A small image super-resolution model, trained from scratch.
Data: trained on small charts drawn from random numbers, 7.5 epochs.
Rows from block 8, named by matrix and row number. Each number is 128 + 24 x the weight over its row's rms, rounded and kept within 0 to 255. All counts start at 0. After the name is the row's rms in percent of the matrix's.
# convs1: 3x3 conv (model.decb.0.0.convs.1.weight, 128x128x3x3), inputs 60-65, a 3x3 kernel for each
convs1.1 094 [112 162 144 133 169 134 148 160 162 110 157 155 112 177 171 126 143 131  99 138 140  84 128 128  93 113 125 145 146 140 121 132 173 169 132 113 150 108 112 152 134 133 154 159 152 117 143 169 109 150 175 138 124 153]
convs1.2 108 [147 129  87 121 135 126 129 124 117 154 106 129 132 126 138  96 107 130 158 140 124 149 134 130 107  98 108 102 111 106 110 103 101 109  95 108 105 117 126 105  96 118  99 107  93 142 114 115 153  99 124  80 125 127]
convs1.3 106 [ 83 110 108 108 120 138 138 143 159 129 147 137 133 161 142 133 135 115 142 166 140 136 163 140 128 147 151 141 180 203 118 118 178 127 112 168 127 113 145 130 104 145 141 155 133 135 145 125 137 157 135 126 164 141]
convs1.4 092 [139 134 107 145 122 119 133 127  85 109 101  93  92  79  95 102 114 107 161 140 116 150 116 139 109 105 100  90 127 121  87 121 117  78  85  73 145 150 160 166 170 168 167 196 153 153 134 117 127  94  91 110 100  88]
convs1.5 084 [132 136 107  86 100  81 115 107  92 144 116 153 133 155 139 143 132 126 129 161 138 109 140 124 101 133 133 101  65 120 145 157 150 138 164 150 105  99 116 114 143 129 108 141 110 135 142 144 133 131 130 123 132 106]
convs1.6 112 [123 123 112 118 123 105 108 114 140 132 135 109 143 132 107  99 107 122 149 150 135 143 129 124 129 130 112 159 150 149 130 119 120 117 119 147 153 128 114 122 119 115 116  98 103 151 154 137 141 129 134 123 128 121]
convs1.7 092 [121 126 111 113 126  99 102 106 107 172 125 119 152 132 150 118 139 135 140 115 129 140 126 141 117 121 118 128  99  84 103 103 109 106  96 113 140 119 150 105  93 120 117 114  81 148  80 103 159 127 144 105 121 134]
convs1.8 093 [116 135 122 144 146 116 177 173 150 105 132 137 139 152 134 142 140 141 122 143 131 116 138 110 127 115 119 156 132 147 153 157 128 154 155 150 156 115 134 140 145 123 159 122 136 122 158 150 120 166 161 133 138 105]
convs1.9 124 [159 158 114 147 108  97  91 148 128 128 130 133 137 133 140 145 120 125 133 141 129 122 128 118 125 131 126 119 115  94 197 165 102 152 149 122 126 116  94  99  93 103 101 105 113 123 129 115  86 108 136 111 107 130]
convs1.10 127 [115 132 129  95 144 155 111 146 158 158 120 120 143 127 118  87  98  92 187 169 132 171 152 141  89  84 112 112 105  77 107 120  89  95 100 107 108 138 141 113 130 139 131 138 139 179 146 107 166 138 108  90  89 101]
convs1.11 086 [ 77 105 121 111  69 107  99  91  77 138 143 130 134 130 130 133 104 109 123 133 132 114  98 103 121 115 130 137 162 167  99 210 108  98  89 152 119 128 115 110 132 129 133 126 167 121  94 122 118 130 128 107  71  78]
convs1.12 076 [126 168 117 169 159 133 207 180 153 110  83 116 133 114 162 121 136 140 123 127 122 147 132 167 143 144 129 127 114 158 119 151 157 129 112 145 106  76  90 119  90 118 124 120 145 103 105 129 137 135 141 125 152 130]
convs1.13 101 [155  96  87 101 108 101  93  96  89 138 105 136 140 123 129 113 134 119 141 120 125 141  99 138 102 114 102  75 120 109  90 118 112 108 128 118 112 152 121  99 114 117 108  96 112 120  93 112 122  89 129  95 117 112]
convs1.14 106 [100  99 110  81 108  95  99 103  99 135 152 137 145 158 135 104 100 125 160 144 150 150 138 130  83  89 106 140 102  92 136 138 140 147 138 157 131 105 136 109 125 109 105 102  97 149 135 139 154 142 118  82  85 114]
convs1.15 077 [110 112 114 113  86  99  69 112 115 169 156 125 159 198 130 150  95  99 128 150 139 114 134 120 107 109  98 119 117 147 103 113  97 111 125 124 140 124 116 117 101 139  98  96 108 126 163 120 157 158 147 100 109 113]
convs1.16 083 [102  84 104 100 111 129 108 112 116  92 133  95 118 137 114 145 157 123 127  94 110 128 121 123 116 102 130 147 159 173 127 132  53 109  56  93 127 145 121 128 141 126 145 164 134 102 107 131 143 128 108 136 131 115]
convs1.17 112 [142 152 130 145 130 143 124 118 130 139 117 140 108 114 134 120 137 149 142 127 137 130 113 134 125 122 134 138 120 123  87  89  75  82  43  86 124 129 111 113 107 119  92 116 116 133 132 131 122 110 128 119 154 131]
convs1.18 098 [126 100 128  93 104 115  92  93 113 143 107 140 130 119 132 132  97 122 143 131 116 131  96 114 153 137 130 110  86 119  95 120 155 102 148 156 104 147 117  93 109 108  99 119 119 132 105 110 110  99 110 115  95  99]
convs1.19 080 [ 89  97  82  75  98 104  97 129  92 133  87  94 129 105 106 103 105 104 112 100  82 112 102 122 104 119 103  96 114 149 125 136 152 138 152 181 138 117 119 128 103 115 138 144 138 135 137 122 130 142  97 107 123 116]
convs1.20 103 [ 84  95 117 101 103 103  98 115 134 135 125 100 155 128 112  90  91  97 170 154 117 139 142 127  77  92 124 107  99  71 118 104 100  88  98  99 127 168 121 114 115 143 115 123 135 166 123 110 155 141  94  85 105 124]
convs1.21 103 [146 147 139 137 136 130 134 119 129 161 155 147 132 146 131 129 152 153 154 137 154 142 141 148 124 128 152 101 117 101 106  97 127  98  92 104 112 117  88 107 109  99 106  88  90 133 117 137 137 124 141 105 139 129]
convs1.22 088 [ 93  76 119 109 109 101  97 112 127 120 158 150 136 142 131 136 131 138 105 139 137 112 155 141 138 147 140 130 123 115 118 113 147 138 119 110 130 136 133 117 109 122 137 166 148 119 146 159 110 153 149 137 138 125]
convs1.23 086 [111  79  93 111 109 109 134 142 155 104 130 117 127 114 110 129 128 126 117 106 116 117 116 123 138 136 144  87  66  98  98  80  91 133 136 138 122 108 103 112 115 121 145 109 122 102 140 114 132 115 138 142 148 169]
convs1.24 105 [101  86  90  65  94 124 108  79 106 116 116 123 130 108 140 137 124 127 107 124 107  95  92  74  83  72  88 149 138 123 196 137 129 126  76 120 119 104 110  94 110 113 109  89 121 116  83 108 124 119 118 101  97 120]
convs1.25 095 [134 116 117 101 126  91  88 114 106 147 122 126 165 143 125 119 103 133 138 113 120 123 133 134  80 102  96 121 124 104 158 128 112 104  92  42 132 133 144 112 118 130 112 102 112 109  93 106 150 137 152  65 113 149]
convs1.26 114 [127 160 166 109 126 151  55  81  87 148 136 135 122 107 130 152 129 153 115 113 117 138 119 136 131 118 129   0  76   6  79 119  68  10  71  12 142 133 115 132 105 122 123 139 131 138 130 144 128 111 115 149 106 122]
convs1.27 101 [140 150 126 133 124 119 120 129  92 147 111 124  90 110 121 139 120 131 130 113 125 131 125  95 162 142 120  66  67  78  85  82 131 142 141 148 135 144 137 133 130 111 149 142 154 128  94 104 128 106 122 150 134 136]
convs1.28 113 [104  98 107  68 112  90  83  94  84 141 149 153 158 156 129 101 106 107 146 155 123 153 164 131  93  99 105 129 134 105 160 144 120 144 137 116 108 126 109 114 110 117 105 112 121 157 146 115 155 168 100  71 104 106]
convs1.29 088 [160 125 127 144 108  89 108 130 139  91  84 106 108 133  91  89 109 115 110 106  70 131 112 110  86 109 125 151 121 130 164 124 145 109  80  79 167 156 166 151 149 163 152 147 136 103 106  90 129 104 110 111  83 103]
convs1.30 127 [157 140 153 143 157 168 116 134 127 136 125 123 135 106 108  63  95 104 171 131 133 148 141 121  93 114 132  93  80  74  89  94  97 108 101 127 113 145 142 126 137 151 130 119 131 142 135 127 145 122 113  71 102 121]
convs1.31 118 [121 159 159 107 139 156  93  87 111 149 130 125 128 115 132 160 151 157 105 105 123 100 105 113 117 103 111  27  93   0 136 180  63  22  94   0 123 124 164 140 118 131 150 130 125 140 115 125 148 118 135 167 142 125]
convs1.32 126 [142 146 156 138 146 140 154 165 169 165 104 148 153 138 136 107 133 144 172 121 135 177 175 151 131 142 147 110  88  67 100  87  97  83 105  95 106 151 162 107 102 134 100 117  94 156  88 118 174 106 122 111 146 140]
convs1.33 109 [ 87  87 106 123 105 122  98 121 137 118 113 118 133 125 145 160 157 166 118 119 120 127 129 136 109 127 114 195 255 174 118 109 134 101  76  85 115 118 125 112 113 111 116 100 117 137 147 123 127 115 132 129 163 163]
convs1.34 118 [146 144 145 142 149 149 106 130 114 130 125 154 130 121 143 155 158 174 125 127 114 106 121 122 134 111 122  99 111  15 179 142  51  52  33   0 129 120 127  98 110 126 119 117 121 123 111 117 121 102 132 157 129 140]
convs1.35 122 [ 99 114  97 125 127 133 124 131 115 129 111 100 118 138 123  88  97 103 151 135 121 143 154 112  97  92 122 114  99  42 119 131  94 100 114 108 119 124 125 129 124 135 163 158 142 161 145 127 127 125 112  91 103 104]
convs1.36 090 [109 141 143 123 149 162 115 158 140 129 117 156 122 126 119 123 120 151 127 105 138 109  95 128 128 133 141 106 119  68 166 183 131 120 119  39 103 111  94 104  97 102  94 103 102 142  99 162 115  92 132 124  94 132]
convs1.37 107 [152 135 148 146 135 138 110 131  93 153 160 152 142 121 158 118 157 153 156 146 153 154 144 146 141 119 150 107 118 138 124 125 136 138 139 162 117 144 141  87 105 150 119  97 102 156 132 165 145 133 169 116 136 167]
convs1.38 076 [129 116 116 101  86 131  64 109 126 177 115 136 135  93  95 100 111 137 154 118 138 126 137 116 129 108 122  88  74  87  89 137 118  98 140 137 125 131 158 123 140 141 138 131 155 154 121 116 138  75 107 136 125 119]
convs1.39 108 [108 140 141  97 134 130 171 157 146 128 159 165 133 154 163 143 134 128 113 137 134 110 146 145 146 150 144 156 143 186 129 159 156 165 160 167 141 114 113 136 114 112 134 129 157 130 153 171 106 151 143 138 150 131]
convs1.40 093 [ 96 141 126 113 158 179 131 127 118 118 119  99 131 106 109 132 103 100 105  99 134  91 118  99  99 106 119 179 164 151 160 141 116  99 106 122 107 133 145 130 144 141 121 148 137  95 133  95  99  86  86 119 100 110]
convs1.41 082 [ 97 111  84 107 124 112 111 142 117 120 139 120 142 139 116 112 139 101 122 105 124  79 122 109 111 114 127 109 133 149 170 203 207 117 168 161 150 133 113 121 129 100  98 112 129 117 132 122 143 121 131 165 162 131]
convs1.42 091 [ 97 104 137 150 145 167 131 147 119 121  97  94 117  80 128 121 100 140 113  90 116  94  80  92 123 115 144 170 202 165 126 176  87  92  84  77 140 119  93 121 108 114 145 114  91 120  78  96 108  99 124 114 116 147]
convs1.43 118 [ 88 113 116  70  95 120 136 113 137 107 145 161 117 152 124 140 111 102 104 140 104 101 132 107  89  97  99 143 181 118 170 151 135 151 118  72 139  96  91 139 142 121 134 130 142 104 162  97 119 166 141 138 131 129]
convs1.44 097 [113  89  83  94 102 104 143 151 164 115 110 117 101 123 119 126 132 113 101 120 114 116 122 109  92  95 115 114 162  54 142 145  51 124 120  68 113 110 125 121 114 113 127 141 124 141 122 109 112 139 105 121 148 131]
convs1.45 093 [113 126 159 120 121 169 132 122 144 155 119 124 125 122 128 125 118 109 123  96 123  97 116 119 113 109 103 114 138  38 127 105  56 101 155  99  93 101 121 111 103 141 104  93 110 138 111  97 143 105 104 109 106  85]
convs1.46 096 [ 90  94 104  74 109  96 106 104 104 109 164 119 168 140 128 113 132 146 128 144 128 125 130 110  89  99 101 134 160 146 162 172 118 144 161 112 157 153 114 110 133 127 119 109 108  80 132 126 131 119 103 109 121 119]
convs1.47 099 [122 142 127 117 122 125 149 127 134 129 140 151 144 137 135 158 147 142 119 113 128 119 121 144 120 121 151  33  90  71  71 112 102  19  67  48 128 110 119 105 119 113 102 122 112 145 107 119 144 147 150 155 136 130]
convs1.48 091 [ 94  88  93  79  88 103  84  88  80 173 153 130 171 159 141 109 113 132 157 165 129 183 174 127 111 115 128 140 128 130 153 156 146 124 163 172 117 131 119 102 114 124 124 116 114 153 171 136 160 147 127 132 113 119]
convs1.49 105 [129 111 115 124 113 122 101  92  89 130 124 137 140 133 133  98 142 148 140 126 120 130 124 109 102 106 123 134 108 114 131 115 103 108 101 132 108 140 111 109 106 118 102  94  85 124 107 114 128 101 110  96 113 144]
convs1.50 095 [103 148 120 114 168 157 133 151 152 132 156 136 189 164 116 110 115  86 153 158 133 141 138 114 100 118  97 117 106  93 111 120 128 111 110  85 138 116 131 145 161 122 150 136 139 132 151 128 144 138 138  97  85 114]
convs1.51 087 [108  83  82 102  76 110  87  86 114 152 138 141 143 120 137 118 118 132 157 158 121 125 115 141  86 107 106 135 152 153 129 127 161 156 160 151  96 117 139 102 101 101  81  99  98 150 118 140 143 133 130  75 103 101]
convs1.52 095 [159 128 144 132 143 125 135 135 115 146 103 122 118 103 124 153 124 147 134 111 128 140 115 150 101 133 127  89 106 136  78  99 188  80  78 111 117 129 121 116 134 143 143 104 127 149 103 101 133 119 116 155 130 128]
convs1.53 107 [124 133 119 115 118 102 104 128 101 143 126 130 140 132 137  99 121 140 161 133 136 164 130 127  94 114  98  81 108  94 112 106  76  92  89 101 120 121 113 104 104  98  99 101  92 140 105 115 151 135 135  72 126 146]
convs1.54 118 [103 105 111 100 100  94  91 110  91 163 131 130 148 128 113 103 112 111 158 122 111 172 129 112  98  94 103 107 116 123 121 122 119 101 115 110 114 111 114  97 102 118  99 112  92 141  96 107 144 113 111  78  99 105]
convs1.55 093 [ 99 102  98  88  80 107 106 106  94 121 103 134 117 102 104 134 113  98 103 106 113 130 113 125 129 137 100  97  96 101 148 153 161 182 234 203 100 130 103 101 112 124  99 122 108 137 119  99 132 123 105 156 114 107]
convs1.56 104 [158 120 143 146 174 169 148 145 151 161 146 150 128  92 120 134 127 117 141 128 177 130 125 132 128 142 120 111 106 101 115  72  81  62  71  63 140  96 135 131 147 153 133 165 168 164 154 150 130 118 146 102 120 112]
convs1.57 102 [149 133 110 137 118 114 116 122 117 115 117 117 141 125 111  70 112 134 150 137 140 166 139 116  83 105 105 104  99 115 109 113  90 107 116 102 102 129 128 113 125 144  73 113  87 145 124 116 124 110 109  87 110 115]
convs1.58 110 [127 152 159 123 151 153 176 173 142  91 114 165 103 143 147 131 147 130 122 124 134 116 110 140 148 138 149  94  91 105 150 147 138 160 173 148 134 131 102 158 124 111 134 124 107 105  88 125  96 120 141 142 120 134]
convs1.59 095 [152 151 123 137 140 109  85  65  85 141 108 110 121  95  68 114 115 102 130 119 108 136 127 127 127  97 103  94 127  70  93 100  96 106 121 100 125 133 152 105 108 130 101 136 120 156 109 107 132  94 102 110 113  85]
convs1.60 086 [ 95 127 112 111 137 102 115 127 103 137 130 130 142 129 127 140 110 140 112 110 120 132 108  93 117 120 122 140 132 129 129 112 134  97  86 102  96  93 117 125 106 100 109 112 149  95  99  99 140 104 110 127 119  94]
convs1.61 081 [ 97  90  91 103 118  84 139 151 149 103 122 133  97 104 131 103 102 100 120 119 111 127 118 111 103 122 135 161 150 144 126  94 105 141 130 165 164 139 150 139 145 129 136 133 132 142 123 102 129 151 130 100 139 102]
convs1.62 116 [135 105  96 112 106 125 144 153 127 156 124 123 138 119 152  97 143 146 176 110 141 178 113 152 117 132 135 104  99  93 104 103 111 101 102 117 121 153 162 102  93 141  92 113  86 173 117 121 135 108 146  94 139 138]
convs1.63 109 [ 80 119 109  95 103 102 133 126 139 174 174 132 135 150 128 136 122 129 149 155 151 117 126 133 147 158 128 163 165 163 142 158 156 154 165 155  79 106  79  84 110 100 106 122 120 174 157 145 130 172 167 129 100 126]
convs1.64 101 [ 97  74 129  87  91  91  71  69 114 152 111 153 139 119 147 137 125 128 137 119 144 117 134 142 122 127 156 137 132 142 107 104 145 107  99 148 125 123 139 107  99 120 129 124 125 136  77 159 162 130 161 114 108 149]
convs1.65 115 [142 139 162 153 165 155 172 143 129 150 109 144 135 109 133  90 126 149 151 143 137 152 143 147 112 142 132 122 111 119 113  99 119  98 127 168 122 140 152 105 118 124 111 114  93 163  98 144 166  96 134  88 144 138]
convs1.66 090 [109 137  73 140 106 118 114  99 115 100 123 128 122 146 116 134 124  96 106 129 153 119 140 156 111 127 121 133 150 130 117 115 100 132 127 137 124 126 124 124 148 120 158 148 154 123 183 128 131 155 151 132 134 129]
convs1.67 096 [114 147 127 151 160 143 156 161 136 125 130 141 133 146 139 133 142 129 106 121 119 134 121 120 134 148 143 168 158 200 127 118 182 161 143 190 103 109 115 118 119 116 110 130 112 117 137 170 132 171 173 163 152 172]
convs1.68 100 [149 194 151 132 144 124 142 127 136 116 107 112 136 138 150 109 108 135 154 145 157 157 149 121 115 113 119 143 129 147 140 101 150 116  99 110 118 104 121 103 102  89 113  94  96 103  94 106 145 127 157  77  92 143]
convs1.69 107 [138 153 183 109 126 126  72  70  91 118 130 153 116 134 152 130 126 140 120 114 112 119  93 126 121 121 115  80 128 100 124 137 131  59  86  54 130 108 128 116 124 132 139 122 134 127 112 154 113 113 114 127 135 142]
convs1.70 084 [113 129 139 111 133 157 129 128 118 172 159 142 160 112 133 162 133 142 135 146 135 133 123 129 123 149 140  29  47  21  45 135 122  29  88  82 128 119 133 111 125 142 114 110 113 137 114 135 115 114 116 130 121 123]
convs1.71 118 [100  82  90  96  94  79 113 117 103 154 135 135 104 125 109  89 111 138 158 104 117 134 110 103  89  87 125 103 130 114 112 144 117 111 110 180  99 104 124 101 101 119  96 108  99 156 108  96 110 111 103  87  92 137]
convs1.72 101 [105 123  85  94  79  56 154 110  85 126 147 130 131 167 148 131 149 132 108 153 136 115 151 123 151 101 115 155 119 153 154  91 132 158 138 137 163 161 133 173 166 166 183 158 170 106 155 118 128 166 155 112 117 111]
convs1.73 121 [151 125 112 105 102 114 120 162 117 136 104  98 150 122 111  93 127 131 161 115 102 189 152 117 110 128 103 104 115  91 132 124  84 102  85  90 141 145 162 121 128 147 131 149 116 140  89  92 163  94 104  81 117 124]
convs1.74 107 [117  91 108 107 130 118 127 133 130 123  89 118  96  94 114 148 119 138 115  88  97  89  81 104 115 128 141 172 131 138 187 187 155 190 154 165 104  74 101 112 110 106 138 113 108 103  94  85  80  99 106 123 115 141]
convs1.75 110 [108  71  98  81  87  97  76  76 105  95  93  91 113 125 129 129 126 144 119  91 124 126 111 133 117 105 130 181 223 187 154 145 153 131  89 108 108 119 136 108 130 132 124 128 116 107  74  91 124 128 125 122 123 145]
convs1.76 098 [134 150 136 136 140 145 105 129 110 160 136 124 131 110 125 158 118 138 120 147 125 124 115 109 131 138 136  45  71  26  90 124  96  65  92  52 126 100 107  98  98  88 105  94  93 147 146 123 176 130 131 157 122 151]
convs1.77 081 [117 145 133  91 125 168  94 151 129 112 107  83 116 103  84 155 142 130 100  80  99 112  99  98 104 104 108 115 127  76 140 112 102  74 101 121  94  97 152 115  93 147 120 109 143 121 103  89 131  96 109 112 139  86]
convs1.78 108 [153 156 102 163 142 143 101  91 110  99 121 146 125 153 126 130 133 137 130 130 138 119 120 132 125 147 127  71  91 118  94 121 135 159 125 127 122 117 114 100 127 105  91  87 112  99 123 140 107 134 142 145 158 128]
convs1.79 101 [136  97 111 118 109 135 104 118 114 159 113 142 143 124 133 109 133 160 153 116 129 114  91 126 108 109 113 107 142 126 133 137 147 124 123 137 101 116 112  98  98 103  98 107 100 133  90 113 136  91 117 105 115 115]
convs1.80 091 [133 107 130 153 154 129 122 115  91 127 111 131 129  99  99  99 111 129 136 113 124 153 101 123 141 132 126 136 119  96 134 143 130 140 143 142 111 128 120  95 108 102 117 138 130 138 110  96 137 116 102 130 144  98]
convs1.81 109 [133 121  96 134 125  86 105 115  94 157 110 136 146 116 159 107 141 139 151 141 151 163 143 153 127 141 127  98 129 105 111 109 113  83 111 167  91 142 140  82  89 126  68  70  82 135 115 112 141 117 128 110 148 138]
convs1.82 104 [ 95  99  73  93  74  89  83  83  67  98 148 135 124 155 102 127 109 107 117 149  96  97 124 111 121 128  83 123 145 130 154 157 139 131 128 129 131 132 102 144 147 155 146 141 135 128 148 132 130 154 109 110 119  95]
convs1.83 081 [151 140 108 192 117 118 147 122 115 110  90  96 154  89 119 143 103 133 150 100 126 144 103 134 122 136 108  83  66  85  85  70  72  55  44  49 135 129 121 130 118 131 156 131 122 135  78  85 146  73  75 144  87  98]
convs1.84 089 [ 69  96 124  93  94 115 153 156 134 113 131 122 133 157 104 106 109 102  95 106 135 110 120  96 102 106 112 124 128 138 110 151 128 104 110 121 151 151 144 156 140 163 160 139 148 129 111 120 139 121 116 113 105  98]
convs1.85 119 [115 126 115 103 122 132 123 118 128 138 120 130 139 134 111  72  90 101 172 143 101 161 163 117  93  92 108 140 113  69 129 123  92 114 107  94 126 129 149 133 139 161 139 149 150 153 146 129 182 132  91  99  94 107]
convs1.86 078 [158 126  94 104 122 113 138 128 109 123 144 131 144 167 111 129 125 112 147 163  92 134 141 133 145 127 116 124 120  87 156 104 123 180 200 165 123 131 109 106 113 135 101 113 120 140 126 109 120 141 113 114 128  99]
convs1.87 087 [ 77 123 120 135 117 149 158 147 152 150 131 166 106 124 159 136 127 137 143 142 146 124 120 152 166 138 138 169 161 155 148 144 160 115 136 127 107  91  98  92 110  99 115 129 109 147 140 150 114 122 149 161 113 103]
convs1.88 097 [127 124  97 101 114 101  80  98  70 143 134 113 135 108 106 126 108 125 157 126 104 138 110 127 176 121 112 111  97  72 122 142 125 122 138 152 116 129 118  90  80  85  98  99  90 166 101 122 119  93  98 136  97  78]
convs1.89 088 [129 105 105  87 117 102 133 112 117 148 128 124 147 138 135 128 111  95 165 136 126 110 121 127 132 148 123  63  75  82  90 103 140   7  90  72 116 147 133 141 117 118 101 152 163 184 139 114 134  88 114 131 126  85]
convs1.90 094 [ 96 151 138  90 128 123 138 143 145  88 141 160  95 177 161 125 122 124  99 142 155 103 142 129 127 107 127 140 140 162 136 124 144 134 135 110 135 117 115 142 133 118 144 147 170 104 152 151 110 162 159 126 111 124]
convs1.91 096 [123  87 123  93  67 153 128 133 178 124 118 118 115 109 112 112 110 124  89 104 134 126 119 115 109 100 103 106 143 137 120 131  67  93 103  75 102 109  92 122 128 137 143 144 147 102 129 108 121 128 110  91 108 102]
convs1.92 106 [141 121 105 115  96  83  81  57  87 154 101  99 164 112  99 119 126 127 166 143 126 147 139 126 108 130 109 129 136  73 165 189 105  79  82  63  96 134 128 103 118 130 128 127 110 159 142 115 168 125  92 133 112 121]
convs1.93 094 [162 105 155 144 129 118 166 154 157 127 123 115 143 155 141 171 161 156 115 129 119 152 166 159 160 152 180 141 120 151 149 112 142 122 127 133 142 159 140 147 132 141 135 127 138 104 101 119 132 111 138 150 159 157]
convs1.94 121 [120 124  77 130 123 113 117 102  95 131 113  99 151 112 116  94 104 127 149 135 131 159 126 137 119 105 117 126 117 130 110 124 144  95 109 144 103 129 139 110  97 119 115 104  93 104 101  91 134  92  97  94 110  88]
convs1.95 084 [ 81 104  77  93  97  87  95  73  79 113  75  83 129 124 117 134 102 107 100 109 103 146 103 103 132 105 112 187 196 158 130 137 165 102 101 122 103 116 156 146 125 153 159 128 133 155 135 100 130 127  85 127 125 151]
convs1.96 085 [ 87 103  93 104  86  91  86 108  86  99  89 129 120 111 113 131 106  91 131 119 115 126 118 135 100 104 117 161 140 169 137 110 129 139 164 156 155 151 145 133 122 113 136 132 114 113 102 116 150 116  94 142 108 127]
convs1.97 115 [119  98 103  89  91  95 107 119  97 149 123 112 157 130 114  87  98 104 142 128 143 153 127 117  93  99  92  79  93 110 125 109 117  94  97 106 139 139 144 113 117 111  90 112 113 145 122 103 140 120 100  88  93 100]
convs1.98 082 [121 123 112 126 120 119 141 152 152 140 156 145 166 138 139 127 140 146 135 150 149 137 154 138 106 152 129  98  70  19 129 135  63  71  76  35 112  66  75  87  84 100  86  96 107 144 147 131 141 142 121 113 129 136]
convs1.99 096 [132 118 147 110 119 120 130 134 132 166 176 108 141 108 115 169 144 146 149 161 165 119 112 135 118 116 129 106 120 112 124 130 113 123 119 115 125 111 137 110 126 149 121 137 121 149 144 112 116 104 113 111 138 121]
convs1.100 102 [119 129 167 107 125 161  98 106  86 114 125 153 135 138 160 132 127 120  98 105 162 132 122 157 134 118 131  63  47  58  63  91  70  55  59  84 135 133 121 145 140 131 119 136 134 109 125 158 120 133 144 117 111 105]
convs1.101 110 [149 124 103 120 142 117 108 125 133 155 133 110 158 158 141  97 140 160 159 146 140 154 139 131 103 114  99  96 105 112 122 104 107 113 124 126 116 134 144  90  94 114  91  98 100 140 137 124 153 127 132  80 107 123]
convs1.102 101 [118 144 152 107 157 171 137 120 159 121 139 157 114 125 126 129 145 159 117 139 146 115 131 146 122 142 123 141 127 123 135 101 104 127  87  88 115 138  94 157 143 144 153 156 149 145 126 149 126 138 140 173 130 148]
convs1.103 079 [159 109 109 142 134 108 122  91  92 154 100 122 160 127 128 137 148 128 116 140 124 125 105 104 136 162 129 118  82 175 116 135 151 158 193 213 124 113 123  86 109  91 119 122 115 161 119 149 151 115 135 187 147 132]
convs1.104 114 [105 116 137 105  93 129  96  89  91 130 132 129 122 134 144 114 113 126 116 120 109 109 125 122 147 144 121 171 126 104 242 213  71 188 139  86 130 139 119 102 105 100 105 113 115 104 128 135 124 116 136 130 119 132]
convs1.105 094 [ 69  91  93 101  95 123  96 102  88 135 116  81 127 120 122 132 110 104 134 111 113 130 102 118 127 131 114 126 145 162  95 142 157 111 160 138 144 131 120 103 110 109 119 110 100 135 104 124 132 121 110 121 131 105]
convs1.106 094 [104  90  77 105 118 124 129 136 147 144 118 121 101 131 100 135 117 124 122 125 118 122 116 130 106 132 124 112 146 144 144 133 120 120 123 122 114 104  93 101 111 102 103 102 103 135 122 130 141 116 131 102 119 133]
convs1.107 078 [116 124 123 115 128 112 173 157 127  97 169 121 142 165 124 104 165 103 127 137 121 148 153  99 133 147  94 141 131 138 144 143 131 147 161  90 140 128 125 125 126  92 104 133 132  93 115 138 115 163 121  80 138  91]
convs1.108 103 [102 111 117  81  89 114  95  77 106 119 130 148 123 130 113 141 123 124  91 104 119 101 100  99 111 112  82 138  92 142 133 145 154 154 133 150 141 127 144 134 134 139 129 133 129 115 118 113 118 122 129 157 146 140]
convs1.109 086 [112 103 155 117 144 148 132 144 168 142 130 146 148 115 129 134 119 155  96 102 151 115 125 149 156 174 182 121 116 131 128 111 143 112 123 144 101 128 123 112 117 105 129 132 158 146 132 154 112 138 142 177 130 159]
convs1.110 119 [ 79  90 127 116  99 132 141 120 142 146 120 123 131 115 149 128 108 121 147 114 120 131 120 144 162 132 162 125  57 141 116  96 182 147 183 212 148 147 151 121 118 113 128 108 106 150 119 138 110 124 141 132 110 126]
convs1.111 092 [ 89 119 129 119 107 102 101  94 134 127 101 104 125 104 120 113 142 100 136 121 104 150 118 116 120 122 135  80  96 111 128 120 107  81 106 149 131 150 136 111 133 130 123 111 106 150 121 114 118 118 122 108 135 115]
convs1.112 086 [119 107 118 135 137 138 114 118 133 153 107 105 142 102  91  70 107  88 165 119 121 140 113 115  85 112 113 117 135 127 121 132 120  89  91  95  93 131 124 123 135 142 131 133 127 165 132 122 165 129  88  57  79  86]
convs1.113 099 [ 93  97  79  88 121 129  86 117 114 125 125 104 124 122  97  91 110 116 119 122 111  99 123 102  80 106 111 130 127 103 147 117  86 137 132 143 130 131 114 104 114 133 127 145 118 117 124 107 111 104  99  94  90  80]
convs1.114 105 [ 88 100  89 109 151 120 120 129 139 145 176 151 145 164 133 161 155 120 125 143 151 123 143 158 132 157 134 129 109 134 128 119 153 123 107 131  92 105 105 105 113 120 134 148 151 159 195 155 179 162 171 163 157 116]
convs1.115 113 [164 139  81 140 142 121  97 126  89 156 103 121 143 118 113 109 114 139 152 124 110 134 119 130  92 110  96 101  98  87  86  70  68  62  60  47 101 103 118 118  96  98 105 103 109 137 114 104 141  82 116  78 108 101]
convs1.116 094 [102 101  83 118 100 112  91 115 164  97 122  92 102  89 112 106 106 125 103  96 114 104 105 111 107 117 123 133 135 183 104 114 169 142 146 161 140 140 128 158 104 107 143 116 124 107 112 110 112 129 110 127 104 124]
convs1.117 095 [109  81  92 122 114 119 103 111 119 108 116 124 127 117 109  99  85  87  91 106 130  68 110 109 111 114  99 131 117 161 103 106 152 132 135 160 151 135 150 144 125 126 139 128 148  90 118 120 117 133 133 107 113 127]
convs1.118 081 [100 126 138 121 142 146 136 158 176 130 137 116 122 123 122 124 108 121 117 129 140 109 137 141 118 120 130 141 163 126 150 111 137 117 137  97 124 113 113 126 124 122 121 152 135 145 154 123  88  99  80 109 122 111]
convs1.119 105 [110 170 143 140 168 152 146 145 141  90 160 161 119 152 148 160 164 142 109 138 146 111 156 124 147 158 150 156 139 171 158 161 157 159 136  93 144 109 121 158 133 136 152 149 144  93 153 139 122 132 155 142 163 147]
convs1.120 091 [ 73  97  73  91 106  81  95  77  62 123 129 124 112 128 142 129 116 112 105  86 124 123 104 116 115 114 104 129  98 103 145 127  91 139 126 147 110 117 128 104 152 134  94 130 137 108 145 120 129 122 140 150 124 108]
convs1.121 078 [ 76 113  91 132  94  77  94  88  79 108 137 114 147 109 109 137 125 124 152 157 131 122 129 118 146 121 126  97 138  94 121 111 102  67  98  90 139 148 158 136 162 141 169 142 158 127 117 128 124 108 106 145 102 113]
convs1.122 101 [ 64 120  86  77 110  95  73  82  91 117 159 137 155 163 105 132 129 104 124 164 137 132 164 102 112 107  95 125 132 119 147 145 123 149 144 115 126 103 103 134 120 130 113 140 144 124 150  81 161 140  97 124 122  91]
convs1.123 099 [133 126 116 129 131  95 101  93  74 135 118 125 134 114 120 109 130 130 157 128 111 155 145 140  97 129 140 144 100 107 104 128 104 117 110 112 109 113 136 110 114 126 109 116 106 132  87 118 166 138 133  87 101 122]